A small image classifier, trained from scratch: held-out accuracy 100%.
Rows from block 4, named by matrix and row number. Rows with one number belong to one attention dimension. Each number is 128 + 24 x the weight over the matrix's rms, rounded and kept within 0 to 255. All counts start at 0.
# v: attention value (model.blocks.4.attn.v.weight, 384x384), inputs 192-383
# proj: attention output (model.blocks.4.attn.proj.weight, 384x384, transposed), outputs 192-383
v.324 [ 93 136 101  90 131 139 100 130 159 138 124 120 105 144 163  99 180  61 123 151 143 135 139 160 128 135 141 121 141 113  94 149 143 128 163 105 118 140 127 119 158 132 146 117 103 119 180 176 127 129 155 100 117 151 105  96 135 156  88 158 107 113 153 112 135 149 114 131 107 132 144  97  93 113 151 123  86 128 130  84 155 117 123 139 126 119 151 111 151 159 118 128 123 107 109 158 205 142 160 169 141 132 126 149 156  79 134 117 148 103 121 171 159 132 123 159 151 118 148 151 123  87 119 111 146 126 161 115 107 105 153 135 129 105 111 101 131 108 109 153 151 141 124 133 127 147 147 134 131 124 102 108 132  91 126 119 149 129 109 109 115 129 152  98 105 164 172 115 137 134 135 156 152 115  75 121 122 176 171 131 131 174 161 119 105 154 123 122 163 192 111 129]
v.325 [132 152 151 122 142 137 115 158 143 124 109 150 119 180  88 150 135 158 123  78 100 106  79 169 151 115 147 113 104 160 129  95 172 153 132 116 110 161 106 195 143 140 144 130 113 121 144 186  51 127 123 150 146 103  95  93 139  99 160 115 149  59 132 116  96 161 120 138 194 108 130 115 162 175 160 150 126 143  90 176  96 147 110 117 159 131 119 112 129 130 164 119 130 157 118  77 124  68 133 122 143 142 102 105 132 132 133  77 138 111 116 141 165 149 125 136  69 146 124 115 118 146 131 110 126 100  83 162 121 131 112 106 115 100  96 190 139  92 147 142  85 113  95 134 128 146 153  89 143 180 111  80 136  77 132 113  94 131 150 166 150  84 143 144 126  94  89 124 117  92 156  93  77 138 121  91 136 150 119  65 139  96 136 122 174 164 188 170 145 131 139 118]
v.326 [148 141 123 138 114  86 147 102 139 146 153 133 148 117 150 161 111 131  65 139 153 149 119 125 140 104 155 160 174 166 130  91 111  99 147 112 124 126 133 171  77 101 131 111 150 114 117 130 130 172 166 138 132 117 127 143 135 164 109 118 116 106 123  98 100  66 142 124 203 106 197 108 125 134 175 111 137 106 126 192  91 167 113 140 178 131 143 113 155 162 149 113 151 146 121 147  71 115 131 138  26 109  94  96 121 146 180 154 139 162 158 108 156 177 148  95 158 146 166 130 107 145 129 121 133 134 101  78 167 153 126 113 139 133 133 154 112 144 107 104 111 153 139 139 132 116 122 187  93 138 179 118 129 121 129  98 130 112 104 118 151 104 160  87 133 109 122 130 122 126 148 122 102 125 145 141 137  86 117  77 102 144  86 113 102 124 150 132  72 123 108 115]
v.327 [ 90 150 143 133 115 183 119  90  88 146  80  89 101  97 105  94  99 131  97 152 167 109 106 134 128  78 121 137 148  83 142 101 114 149 151  76 113 117 126 134  59  94 155 101 173 134 112  55 102 136 137 175 106 140 187  88 156 170 121 144 190 112 169 155  85  87 131 128 124  62 145 148 145  91 109 116 162 167 132 170 130  94 152 101 220 134 103 114 125 145 133 162  86  84 127 139 159 174 124 180 111 154 123 126 125 111 142 107 182 156 117  83 113 104 180 118 210 123 118 152 111  85  72 125  85 114 127  79 148 121 115 173 109 119 189 130 131  97  95  36 100 132 152 194  93 107 152 134 116 139 157 118 156  82 145  61 104 174 131 131 130 120 100 186  96 135 148 191 141 140 103 141 133  84  83 184 149  99 126 143 115  69  96 121 183 127  92  78  97  81 136  95]
v.328 [117 158 125 122 107 114  53  85 141 156  75 131 135 123 160 120 157 214 127 137 107 127 141 139 125 124 184  92 179 136 107 123 105 123 112 201 185  64 188 141 132 130 129 123 165 126 111 108 117 157 176 154 101 137 105 154 154  92 132  96 143  84 156 121  98 123 131 117  92  89 169 140  99 136 146  94 117  65 145 117 150 107 149 127  92 137  90 123  93 152 131  86 161 122  87 144 108  93 125 126 159 119 144 123 150 148 168 141 138  85 146 134 103 206 101 102 123 157 159 142  86 140 123 112 100 133 130  63 102 115  83 109 165 146  39 117 100 141 161  99 117 153 103 107 154  98 115 155 120 145  91 198 140 168 117 133 139 143 146 130 134 117 108 116 115 219 142 129 151 135 188 117 139  75  97  83 175  98 114 124 145 145 127 136 153 149 115 160 111 145 125 133]
v.329 [106 128 119 148 157 136 134 163 105 102 138 127 131 139 113 139 124 182 111 124 132 115 129 120 102 186 135 130 143 116 147 150 109  83 111 118  90 115 156 133 104 112 115  97 129 131 121 115 129 109 124 162 145 145 157 108 146 125 127 127 170 120 125 125 136 123 122  77 141 101 199 138  97 145 161 135 135 155 116 145 146 116 104 102 165 116 102 127 105  84 158 158 103 126 128  99 192 134 104 113 134 126 125 105  86 141 135 120 143 121 121  93 123 148 126 106 130 144 117 156 129 124 132 162 118 112 123 101 147 114 124  84 140 160 165 161 146 130  88 112 158 142 105 170 137 127 127 112 129 151 142 118 150 151 164 142  95 159 116 114 136 114 167 138 109 123 143 175 114 112 113 135  94 136 102 129 131 113 133 119 150 189  97 125 140  94 112 129 139 112 125 132]
v.330 [125 166 171  96 144 122 100 159 163 106 153 140 106 167 118 135 184 150 156  63 152 132  71 180 123  99 129 106 134 137 153 155 139 123 113 166 119 153 140 116 133 201  84  82 110  85 122 129 159  72 143 127 180 116 104  93 139  88 154  84 146 123  90 114 140 121 115 130 110 104 122 157 133  85 202 126 112 139 114 170 151 121  80 172 104 163 149  73 164 116 156 155 203 177 102 108 143 130 121 108 203 143 129  90 138 103 149 115  88  44 124 146 176 184 127  81 101  79 135 150 115 185 112 122  81 128 140 158 137 129 110 130 159 104 149  88 143 120 108 156  62 135  88 137  76 145 141 121 162  92 135 137 150 157  84 132 119 150 108 186 113  87 103 129 128 114 158  99 149 191  94 126 173 105 115 148 128  99  90 156 102 115 206 116 130 132 100 165 164 159 113 208]
v.331 [132 105 146 104 127 119  88 138 146 107 131 131  73 159  63 107 160 144  78 107 122 119 106 127 157 115 145 154 129 105 141 136 105  98 127 202 139  86 142 121 177 124 118 111  97 126 140 144 144 128 146 108 138 117 125 134 174 124 141 111 145  68 131  98 108 184  97 145  83 100 139 151  98 110 145  80  80 124 137 129  91 159 113 109  92 182 141 122  96 134 132 133  75 117 141 159 151 160 108 131 166 133 109 107 176  98 123 114 125 136 123 150 134 135  83 124 166 125 134 136 126 116 122 143 116 151 169 152 166 117 140 103 168 119 110 153 120 140  71 171 124 131  76 128  99 194 115  70 123 137 110 120 195 151 110 131 126 200 122 156 121  94 111 163 142  83 139 154 163 173 104  56 174 160 159 174 128  90  65 112 126 111 114 127  65 119 100 181 150 120  95 209]
v.332 [113 133 165  95 130 165 113 129 114 160 107 132 160  92 121  85 139 144  75 154 121 130 166 119 100 106  98 155 124 147 137 129 126 141 159 132 141 131  92 158 144 135 127 103 129 111  98 133 114 148 122 177 172 165  92 109 148 154 181 114  92 109 169 121 133 109 125 163 165 118 162 168  86 124 129 152  87 106 104  88  95 114 147 107 183 102 128 119 124 109 188 130  84 111 149 163 143 165 144 147  90 104 122 109 157 119 122 132  89 101 173  94  74 102 103 164 148 114 142  89 103 117 123 158 121 104 139  95 142  96 122 109 126 148 138 118 134 136 131 148 127 145 103 139 138 165 131 131 114 188 128 158 152  67 162 115 167 174 157  85 169 124 131  89 132 148 118 150 129 138 106 143 138 136 151 114 131 135 152 103 128 184  78 139 104 121 139 128 144 131 102 146]
v.333 [157 131 134 140 128  93  66 151 122 138 124 139 150 103 149 133 226 143 120 109 118 102 101 114 140  95 117 104 153 112 136 176 134 100 127 169 173 124 145 102 133 163 141 104 125 126  91 107 155 152 130 118 126 100 103 129 104 120 123 121 100 101 131  96 148 145 150 130  73 129 149 161 148 116 147 125  93  98 120  71 138 148 155 141  97 149 139 111 136 120 182 121 142 125  65 151 119 132  93 128 117 135 133 149 156 140 132 113 126 110 151 161 157 194 124 140 107 105 127 138 127 161 129 157 156 197 168 108 125 149 146 115 158 128  73 107 110 173 152 126 123  98 111 143 172  98 103 172 130 114 124 145 148 130 132 126 134 125 162 131 133 100 118  72 114 115 159 107  94 199 163 128 145 116 134 119 121 127 154 109  92 135 150 155 144 100  85 147 139 170 114 153]
v.334 [184 153 107 157  67 190 122 114 138  96 160 109 153 157 101 112 117 106 155 147 100 147 152 109 122 116 131 125 157 167 142 119 152 121 180 101 118 149 162 171 109 112  93 129 144 103 114 174 126 161 169 115  54  91 119  89  82 143 131 142 124 200 164 154 128 164 125 142 120 137 113 121 129  87 135 132 147 155 130 144 123 128  89 110 155 122 168 125 155 160 131  93 115 161 172 118  88  97 126 107 133 137  94 114 141 106 179 154 104 133 134 112 143 109 154 126 132 164 140 118 124  93 115 110 180 118  96 126  87 169 173 127  85 138 150 149  83 146 137 111 142 130 195 108 136 144 137 125  91 162 110 163 107 113 106 115 146 114 140 119  96 153 144 121  46  95 166  78  95 111 139 136 132 138 131 133  78 141 129 125 153 107 161 119 153 127 199 108 172 123 144  96]
v.335 [ 96 164 162 150 115  79  67  75 202 143 135 131  95  98 106 176 153 122 169 103 138  98  88 119 151 111 101  99 129 153 112 181 131 112 134 157 136 136 108  56 138 115 106 132 128 184 127 127 106 136 128  84 115  86 136 126 146 123  94 146 173 119 119 133  96 129 112  76 101  64 135 148 162  66 109 139 166 210 163  82 107  86 158 160 108  99 121 100 126 159 142 121 144  92 140 133 122 125 162 120 173 180  86 151 120 110 132  92 149 119  96 164 182 149 136 133 141 135 122 161 176 138 108 130 105 127 134 172 137 104 143 116 143 113  93  70 121 117 103  98 128 157 118 142 116  87 133 138 144 108  90 107 145 140 105 100 134 113 169 172 102 117 136 140 106 127 170 148 141 204 108  74 152 110 116 140 163 120 161 145 142 130 142 114 126 132 101 162  71 122 116 125]
v.336 [134 159 161  84 114 172 187 133  92 123 131 163 118 107 144 167 133 162 159 155 119 165 159 164 105 181  84 125 131 160 149 162 106 125 107  96  79 156 140 123 133 126  72 124 124 150 127 126 148 127  82 170 131 146 139 183 117  85 169 116 128 190 123 132 179 167 146 145 147 123 106 146  84 153 174 135 116 115  76  80 112 152 115 184 156 127 151 116 129 100 115 128  81 102 147  96 122 113  92 108 137  75 153 134 144 146 202 150 113 201 191 123 119  90 152 134 102 123  96 158 172 148 201 115 129 135  92 191 101 154 158 104 169 174 159 162 149 191 130 161 190 123 125 126 147 136 136  99 110 136  77 103 105  95 117 136 157 131 172 128  97 144 104 141 161  95 114  69 136 121 126 160 129 167 149 167 111 135 141 127 108 116 126 127 121 136 163 144 193 133  70 164]
v.337 [116 109 128 129 145 104 135 119 141 136  82 133  86 100 104  61  77 118 109 112 113 153 129  94  92 145 114 141  82 136 116 129 146 192 190 116 114 154 134 157 110 145 125 144 173  88  91 151 127 117 106 123 136  85 129 112 152 144 102 131 202 145 121 122 127 124 125 114 137 134  95 139 187 107 126  80 136 194 133 116 116  86 159  80 109 157  87 118  90 174 127 131 100 134 118  97 138 136 100 115 157 149 119 159 101 119 100  98 146 149 159 159 124  80 134 160 153 164 156 109 159 127 129 131 141  98 150 141 170 145 102 163 102  70 119 125 150 117  78 124 169 144 123 118 181 176 120  93 113  77 157 164 108 140 121 145 188 119 122 133  45 197 139 185 132 150 146 147 152 132 101  91 171 109 127 137 179 141 109 144 161 136 134 139 190 137 101  92 141 106 131 121]
v.338 [156 116  90 173 129  97 131 106 138  86 133 131 169 162 155 144 115 136 146 125 153 118 103 121 112 134 124 100 112 133 132 127 105 149 128 146 149 146  53 130  92 111  83 111 154  88 126 118 128 143 189 156  63 143 171 150  99 157 124 127 147 132  95 175 131 147 141 111 157 159  88 115 113 107 117  81 126 119 152 158 147 134  64 131 113 127 130 103 148  94 121 114 160 160 163 132 135 140 140  79 137  75 103 112 138 127 155 156  85  78 132 145 132 194 167 100 138 163 118 137  93 149 106 126 159 122 111 161 162 112 150 108 111 114 115 135 120 160 112 104  83 142 169 123 132  96 134 142 146 104 135 135 122 116 138 133 139 120  90 149 142 137 129 116  91 125 124 140 131 135 108 145 134 138 140 156 124  89 101 178 159 116 114 119 103 127 150 124 106 137 121 157]
v.339 [164 112 118 117 138 161 109 150 146 130 112 131 139 129 124  64 109  86  89 134 140  96 108  86 126 152 105 138  73 149 117 142 111 114 132  91 110 131 141 180  85 116 130 124 129 112 119 109 151  69 122 106 153 128 145 152 209 132 128 139 132 102  89 142 104 133 145  71 159 138  87 142 166 164 148 118 117 176 128 117  95  99 148  79 166 118 158 133 127 129 119 145 115 136 174  44 107 131 108 116 128 136 124  84 129 151 172 146 137 106 147 152 113 122 160 125 141 130 120 131 160 113 143 128 127 101 129 134 128  68 157 161 102  91 163 163 128 114 161 134 167 114 104 153 159 146 149 105 126  71 185 132 122 107 160 139 100 188 127 157 122 163 108 127 113 137 120 144 170 133 130  99 141 146 154 137 126 103 160 139 129 102 151 115 108 147 130 130 123 112 110 130]
v.340 [117  97 157  76 133 151  61 100 123 165 150 157 146 101 182 166 112 107  99 120 163 151 103 132  74 121 148 165 121 154 114 177 163 126 124  99 162 123 123 125 122 125 134 122 130  53 121  90 115 156 111 160 145 118  94 135 139 122 102 124  75 119  81 104 121 141 134 134 138  66  74 180 131 133 173 151 115 162 121 139 129  98 110 115 131 144 125  77 114 160 137 115 163  76  92 134 116 116 113 135 119 117 148 111 111 125 150 167  91  82 128 153 116 114 138 128 112 110 137 103 122 106  95  97 137 143 138 129 149 107  86 104 124 136 136 143 133 130 142 125 160 122 187 142 104 168 123 119 118 133 134 136 152 120 137 123 136 175 132 114 113 127 116 127 124 103  89 160 153 183 177 142 151 154 163 133 111  84  98 123 105 142 136  96  80 159  87  88 132 124 137 130]
v.341 [110 117 115 150 147 106 128  87 159 110 161 179 143 102 161 139 129  99 166 106 119 132  86 118 115 114 125  91 106  88 113 135 145 125 108 118 122 123 117  77 141 123 126 136 150 166 126 114 119 133 149 131 196 113 179 137 103 118  91 127 108 153 106 151 100 142 158  83 150 149 130 114 149 108 126 107 164 150 134 123 147 146 137 159 158 160 139  94 154 182 101 143 127 117 137 128  98 143 104 120 146 133 152 120 117 130 114 108  87 124 113 115 119 150 171 115 139  93 138 115 146 121 146 143 119 135 157 178 145  97 127 173  93 103 170 118  99 123 132  89 119 117 135 136 148 102 155 169 120 101 158 151  97 152 133 121 121  99 123 141 148 127 127 130 109 122 149 123 141 129 117 162 166 121 128 130 139 101 155 160 132  92 136 106 134 140 148  98 130 141 171 113]
proj.324 [155 121 144 192  83  89 149 112  62 128 127 108 131 109 135 140 101 145 113  75 141 123 174 117 126 187  81 152 157 152 166 126 109 127 156 145  86 122 135 139 131 136 156 106 151  97 113 102 139 134 127 140 137 112 114 167 135 121 104 118 179 138 124 178 110 101 182 156 106 133 143 130 140 120  74 109 173 132 124 113  58  97 166 135 108 114 105 117  95 127 162 127 101 147 135 169 137  95  79  85 133 139 157 168 162 113 101 129 138 125 159 109  61  74 164 105 113 130 133 117  97 129 127 112 101 151 112 134 161  94  84 150 122 140 139 141  96 165 120 130  84  93 117 179  96 132 134  93 157 133 129 108 133 124 119 129 131 184  91 149  98  95 122  98 124  86 118 111  77 149 100 119 161 133 146 124 158 148 115 143 129  89 107 145 112 125 125 164 137  73 113 122]
proj.325 [128 121 126 117 109 119 100  65 113  91 138 113 137 111 167  91 167  73 148 183 158 124 139 142 124 113 148 225 147 101 154 143 110  57 107 200 174  90 163  62 126 100 153 106 116 124 119 128 153 181 125 154 123 132 189 144  81 164 105 126 103 131 152 143 120 122 120 127  98 142 139 172 118  81 108  93  87 108  88 110 140 144 108 119  83  97 141 148 126 167 116 136  90 138  98 120 102 161 122 138 177 156 158 121 111 165 140 117 117 128 164 120 145 139 134 132 124 125 156 182 163  93 155 112 142 143 121 148 100 135 214 155 165 125 170  86 128 121 126 162 173 138 119 107 118 111 128 155  82 115 135 183 145 158  99 165 157 124 128  69 101 162 138 114 114 158 195 118 116 155 108 137  99 122  90 135 136 110 158 185 120 171 127 156 118 101  69  97  91  80 104 146]
proj.326 [141 135 145 128 129 199 108  91 133 119 111 155 150 111 135 127 185  95 112 117  93 102  69  85 129 136 150 127 115  89 101 113 118  88 128 170 152 138 140 113 142 120 135 160 165 139 165 108 127  91 165 119 134 127 136 135 128  91 102 148 144 138 138 130 119 129 126 121 137 156  89 163 149 147  95 106 108 131  81 121 144 106 123 112  92 117 148 174 123 113 102 140 106 125 126  99 119 114  97 149 177  95 146 152 144 156 140 106 155  95  97 165 128 107 108 172 139 126 144  84 160  73 167 117 168 106 121 154  97 126 146 147 144 108 119 120 150  86 136 120 122 108 138 122 163 159 141 112 150 117 114 157 125 134 160 164  93 155 140 115 112 167 112  99 153 173  90 153 122  88 128 159 121 117 165  85 155 141  97 114 151  91 153 117 136 159 132 140 157 147 114 139]
proj.327 [105 171 145 141 129 112 119  95 129 138 167 154 124 129 126 131 128 100 110 109 150 108 130 113 154 146 133 174 129 139 147 127 153 116  73 199 127  98  98 158 156 129 170 110 130 144 123 163 159 130 148  78  56 150  97 152 120 116 124 135  77 148 123  99 131 136 123 137 115 159  82 147 111 147 125 131 128  79 123 103 128 121  99 151  80 131 123 150 135 120 112 119 143 132 113 100 134  87 167 147 100 106 139 122 112 134 109 113  96 114 113 130 144 156 124  72 116  95 117  93 106 199 154 123 140 106  74 116 121 114 125 127 152 118  76 108 159 164 119 150 124 120 114  78 162 126 101 127 139 128 151 140 118 137 128 101 147 145 153  90 171 137 148 101 110 133  87 128  86 123 172 149 138 115 110  95 159 147  76 115 129 169 112 133  68 107 142 173 119 166 119 142]
proj.328 [122 136 130 183 140 115 169 138 108 125 168 124 163 100 112 169 109 101 111 119 131  99 127 138 107 108 109 135 107 167 122 115 131 152 166 133 114 175 110 145 140 195 143 115 103 113 141 153 137 127  84 114 105 162 105  97 133 143 130 161 150 168 108 160 122 141 113 129 131 180 148 153  68  62  87 147 160 177  87 127 139  99 171 161 176 122 182  85 115 136 148 158 151 133 107 184 166 128  92 132  95 143 141 146 189 128 113 156 153 111 131 126 193 113  92 157 162  82 130 103  95 143 135 108 141 137 169 127 159 106 103 115 148 108 128  88 138  79  80 163 159 119 144 123 107 127 101 112 155 128 143 106 131 121 175  95  71 117 130 110 127 127  90 130 146  82 117 125 121 102 121 142 108 127 158 111 153 140 115 111 132  59 115 171 126 148 103 124 138 149 114 117]
proj.329 [129 120 119 108 126 117  69 151 151 154 172 146 152 127 141 125 133 111 132 140 155 138 156 139 159  95 142 168 172 100 127  67 146 109 127 153 108 159 106 139 166 104 120 121 144 111  88 136 159 143 121 133 113 125 108 110 113 165 115 154  91  97 109 132 122 145  69  91 153 138  93 155 191 133 141 141 137  96 124 126 125 138 141 150  98 140 162 139 133 163  88 129 161 137 141 119  96 139 174 145 168 135 126 140 123 115 130 138 137 127 101 128 134 141 145 105 146 135 113 142 174  95 138 101 156 149 104 153 131 153 143 146 137  78  99 154 156 130 110 128 116 140 167 111 162 149 100 128 137 131 134 174 118 111 153 115 122  98 136 117  90 145 117 143 104 138  84 111  98 128 118 123 131 129 175 163  97 109 135 183  86 117  97 162 110 134 144 125 124 109 103 126]
proj.330 [112  86  94 168 137 167 157 115 115 151 110 106 112  63 157 109 108 120 147 175 120 115 175  72 131 127 101 162 102 131 104 103 121 137 130  79 114 117 125 103 124 123 142 164 119 105 115 165 103 113  59 101 129 103 138 121  73 100 148 131 120 164  89 148 147 161 159 123 126 135 143  94 117 158  99 129 130 144 102  82 116 127 155 140 143  90 101 190 105 119 118 137 111 132 134 112 172 143  94 115  53 132 130 129 131 159  71 144 187 124 134 115 128 133 161 136 135 164 129 130 171  87 150 161 182 159 130 119 122 133 128  88 129 150 108 150  77 132 140 104 154 135 109 135 120 103 120 160  73 115 148 111 114 100 134 136 161 127 115 134 148 128 140 144 159 106  91 148 152 106 143  98 106 170 141 150 103 121 169 129 143 169 106 176 141 100 111 114 132  60 177 164]
proj.331 [126 127 118 185 110 119 124 140 136 144 144 123 143  80 173 109 151 162 122 135 132 144 121 108 118 103  91 105 125 136 185 146 137 146 112 107 128 146  99  96  97 143 111 141 143  86  97  90  93  77 150 127 151 131 137 149 114 109 124 116 143 165 153 133 108 103 135 131 137 143 137 119 133 112 136 115 149 141  80 116  91 130 136 105 148 112 130 122 165 123 119 166 185 129 150 136 154  75 144 146 120 141 137 171 159 125 144 101 192  98 146 108 133 154 145 120 145 117  90 141 105  92 159 122 105 121 134  78 121 105 112 126 109 169 112  57  98 123 166 114 123 158 123 126 144  99 151 176 132 111 137 150 152  91 132  95 133 106  97 106 132 104  93 103 139 146 134 113 104 122 169 127  95  81 147 157 148 142 139 110 120 150 154 146 132 128 115 109 140 110 156 164]
proj.332 [128 129 116 143 146  95 122  82 138 110  84 143 118 151 135 158 121 135 140 117 141 123 131  90 153 161 138 134 168 116 137 106 123  92 122 128 116 160 140 134 135 104 135 147 169 150 162 115 140 137 136  98 131 105 110 142 141 126  52 143 188 122 122 108 113 155 161 117 137 139 119 172 110 141 120 119 190  91  65 138 112 114 103 144  60 150 164 143 145 148 106 145 157 162 108 140 152  86 146 106 178 104 119 143 101 112 163 109 136 130 103 123  84 157 135  71 119 150 116 125 129 144 110  93 114 133 125 117 104 156 134  95 146 124 124 118 120 151 125 104  96 109 163 143 129  89 102 160 136 109 106 120 126 158 158  83 123 131  97 133 100  97 137 108 176 142 145  93 108 141 146 123  99 140  90 151 111 142 126 126 118 103 131 109 116 142 114 124 116 172 122 110]
proj.333 [116 115 151 174 120 152 181 103 151  87 125 120 153 147 120 116  93 144  83 152 152 170 165 156 104 150 138  99 163 148  93 116 123 146  88  86 128 135 131 152 104 116  88 129 134 103 164 111 156 110 128 127 121 159 154 169 132 125 139 154 127  99 115 143 100 126 122 135 112 130 140 126 119 159 139  93 146 134 163 135 162  72 106 153 162  97 139 124 129 123 146 151 139 133 138 131 124 111 118 118 145  86 142 176 160 116 124 152 125 106 135 125  74 108 140 169 180 166 120 110  51 118 118 123 135  91 116 121 102  69 103 135  88 144 138 111 112 127 153 121 132 138 145 110 114 146 162 142 108 114 109  83 129 159 120 112 135 156 111 135 122 129 106 118 205 148  98 134 174  55 113 124 116 117 120 153 136  93 108 157 153 141 160 128  96 148 132 116 132  92 133 111]
proj.334 [147  81 152  90  87  92 130 117  97 110  55 152 117 105 174 165 138 122 131 111 148 116  97 141 161 127 105 111 114 130 108 159 125 144 139 139 158 136 153 116 120 141 137 158 145 166 156  99 109 101 139 162 141 131 147 127 153 123 104 158 121  77 134 103 132 106 184 103  99 158 124 179 154 147 139 130  98 148 119 153 127 147 141 161 115 128 108  94 129  89  92 129 165 128 128 154 115 140 125 160 154 116 155 153  96 148 100 153 133 118 160 147  88 167 104 143 113  85 130  63 148 128 172 128 121 115 114 135 147 130 106 131 156 137 116 150 172  81  74 130 121 107  79 148 140 170 102 187 117 127 172 100 137 147 124 107 138 135 146 139 129 145 129  97 144 134 109 166 156 127 120 114 156 119 139 118 156 106 122 187 119 146 104 122 146 159 115 164 104 121 116 122]
proj.335 [116 157 153 132 111 174  88 119  77 102 139 131 136 107 126 145 114 142 108 144 131 129 142 177 100 143 145 143 134 124 155  72 117 169 119 113  86 126 151 137  97 141 169 105 149  70 115 120 186 135 100 136 105 152  91 134 154 146 176 142 117 129  95 144 130 121 140 163 115 125 103  69 150 123 104 107  77  72 119  99 140 130 122 136 190 157 133 152  89 130 103 135 118 149 170 144 147 110  73 132  91  99 133 157 140 138 120 137 162 110 126 103 126  76 143  95 159 112 126  97  77 106 157 137 130 102 114  99 128 140  78 159 117  94 115  99 151 140 115 128 149 128  97 105 122 126 141 149 134 118 149 146 114 130 114 112 129 131 113 107 140 150  94 114 109 123 118 107 148  73 132 185 129 117 137  81 113 135 123 151 157 134 114 181 181 135 146 124 154 111 166 151]
proj.336 [133  99  90 148 112 115 147 158 168 120 128 136 150 128 147 141 115 137 160 135 123 126  97  98 137 119 156  96 167 129 142 152 141 161 147 135 171 124 156 142 161 107 110 181 102 161 144 144 129 114 122 146 132  92 154 127 104 147 159 105 118 103  86 170 118 131 108 101 142 144 142 150 163 135  88 126 131 153 148 130 150 126 115 105 128 144 147 129 120 119 118 117 163 139 116 119 150 128 122 105 118 167 109 124 117 116  81 122  84  90  92 127 141 122 138 167 107 122 136 102 126 141  92 188 115 116 160 105 124 104 119 112 152 105 149 155 114  85 141 137  78 193 143 134  90 135 117 116 133 168 126 109 141 115 137 166 117  92 125 123 180  85 142 110 104 149 118 122 118 137 122  96  86 112 111 138 114 158 123 133 129 144 175 143 149 101  88  76 125 141 158  85]
proj.337 [108 129 168 155 118 152 136 170 107 130 171 154 155 144 151 178  85 117 108 124 161  52 111 157 168 102 182 124 160  94 139  94  94 159  95 157 127 109 109 112 140 110 122  83 135 130 118 102  95 143 153 117 118 115 124 116 131 104 174 157 122 160 126 130 134 124 121 107 153  99 124  87 109 123  91 131 125 125  76 144 177 103 160 145 143 140 165 134 133 144 125 102 122  70 131 129 141 159 137  97 109 127 115 119 157 128 153 104 110 168 111  94  93 167  98  77 136  94  85 106 133 193 123 110  86 158 124 124 154 138 145 148 110 129 120 105 111 121 160  98  79 129 102 104  76  84 167 131 127 145 141 127 113 102  88 108  98 129  90 129 164  86 120 129  90 140 160 125 115 142 128 148 102 202 121 124 140 139 170  86  65 108 127 103 126 160 156 147  72 117 161 128]
proj.338 [143 151 133  96 146 157 116 148 139 149 150  82 100  70 157 152 146 156 102 129 111 133 103 127 147 128 115 133 137 144  92 127 157 150 134 145 161  91 155 104 150 165 112 118  98 155 127 133 113 127 120  90 158  77 132 103 131 123 120 117 110 122 146  70  83 147 127 151  76 107 132 112 157 173 143 151 140 143 130 120 145 135 128 160 140 148 110 146 142 163 105 139  92 111 112 137  96 123 115 174  90 160 155 142 122 147 148 130 146 147 154 140 146 102 113 136 140 114 112 114 173 119 156 100 129  93 114 139  77 124 109 164 113 153 126 143 148 125 139 118 157 123 104 124 127 141 138 161 134 134 109 138  45 140 108 121 133 172 155 101 104 137 114 119 135  87 113 140 177 107 145 112 147 129 142 104 113 121  96 107 114 143 160  86 136 143 157 145 151 110 119 124]
proj.339 [131 137 150 152 139 143 102  99 157 160 136 147 130 123 139 159 164 125 143 136 128 116 144 153 134 147 149  92 139 106 191 106 122 140 131 186 132 143 111 101 195 117  80 118 153 144 110 176 154 122 165 120 128  87 151 131  80 147 160 128 122 170 113 173 112 105 136 183 159 115 169 147 120 129  95 157 145 124 158 157 184 128 104 120 135 137 103 157 122 141 139 101  90 147  97 175 131 118 141 123 140 122 122 124 152 147 145  98 125 130  94  98 137 127  96 128 150  98 139 102 153 130 134 189 104 119 140 132 113 167 117 134 132 141 132 106 127 131 114 116 112 157 144 149 137 118 100 174 111 176  97 135 139 121  90 120 144 113  68  83 137 123 167 151 143 118 128 141  95 128 156 129 128 125  80 117 119 151 131  96 117 163 121 119 154 115 119 138 110 101 140 133]
proj.340 [120 118 124 169 107 187 153 146 126 118 123 129 104 136  93 158 116 163 117 158 121 143 180  90 115 145 118 116 162 126 154 108  65 127 150 137  94 127 137 152 118  82 127 150 138 169 140 119 146 105 133 127 127 135 125 135 142 134 129  87 185 130 114 146 135 132  93 114 156 166 151 138 102 133 118 110 127 101 126 138 158 122 148 129 140 103 160 115 105 114 136 149  79 166 145 154 145 164 107 148  77 122 109 142 149 131 124 121 135 147 104 103 116 128 156 124 163 135 124 106  93 175 138 107 114 102 156 107 105 130 118 118 117 143  92 137 123 131 153 124  93 123 113  81 153  98 114 184 120 129 127 102  87 166 136 117 147 109 144 148 147  79 151 121 108 123 165  89 109  81 116  83 137 146 137 133 166 151 135 113 108  94 123 159 195 142  73 120 155 143 165 103]
proj.341 [164 136 147  96 145 150 153 123 118 122 118  90 160 121 108 124 112 147 107 138 154 124 109 124 103 160 144 159 128 168 135 139 117 153 117 159 141 151 169 182 119 103  91 146 128 152 131 107 148 101 116 145  45 141 135 137 113 134 141 122 117 137 129 103 132 100 123 181 131 120 136 118 107 139 116 163 113 120 167 163 106 105  90 138 136 162 111 169 122  64 136 109 152 119 150  84 110 180 127 151 108  84 139 120 121 139 107 164 145 134 133 140 110  94 136 148 126 137 133 147 100 127 123 143 127 129  89 116 114 147 127 128 103 130  96 136 133 154 109 141 182 153 112 133 124 192  97 119 116 110 149 130 139 111 126 111 163 170 110 111 114 130 136 122 124 153  82 166 182 137 151 148 142 125 124 117 142 125 109  87 133 117 131 116 129  97 149 154 117 132 116 144]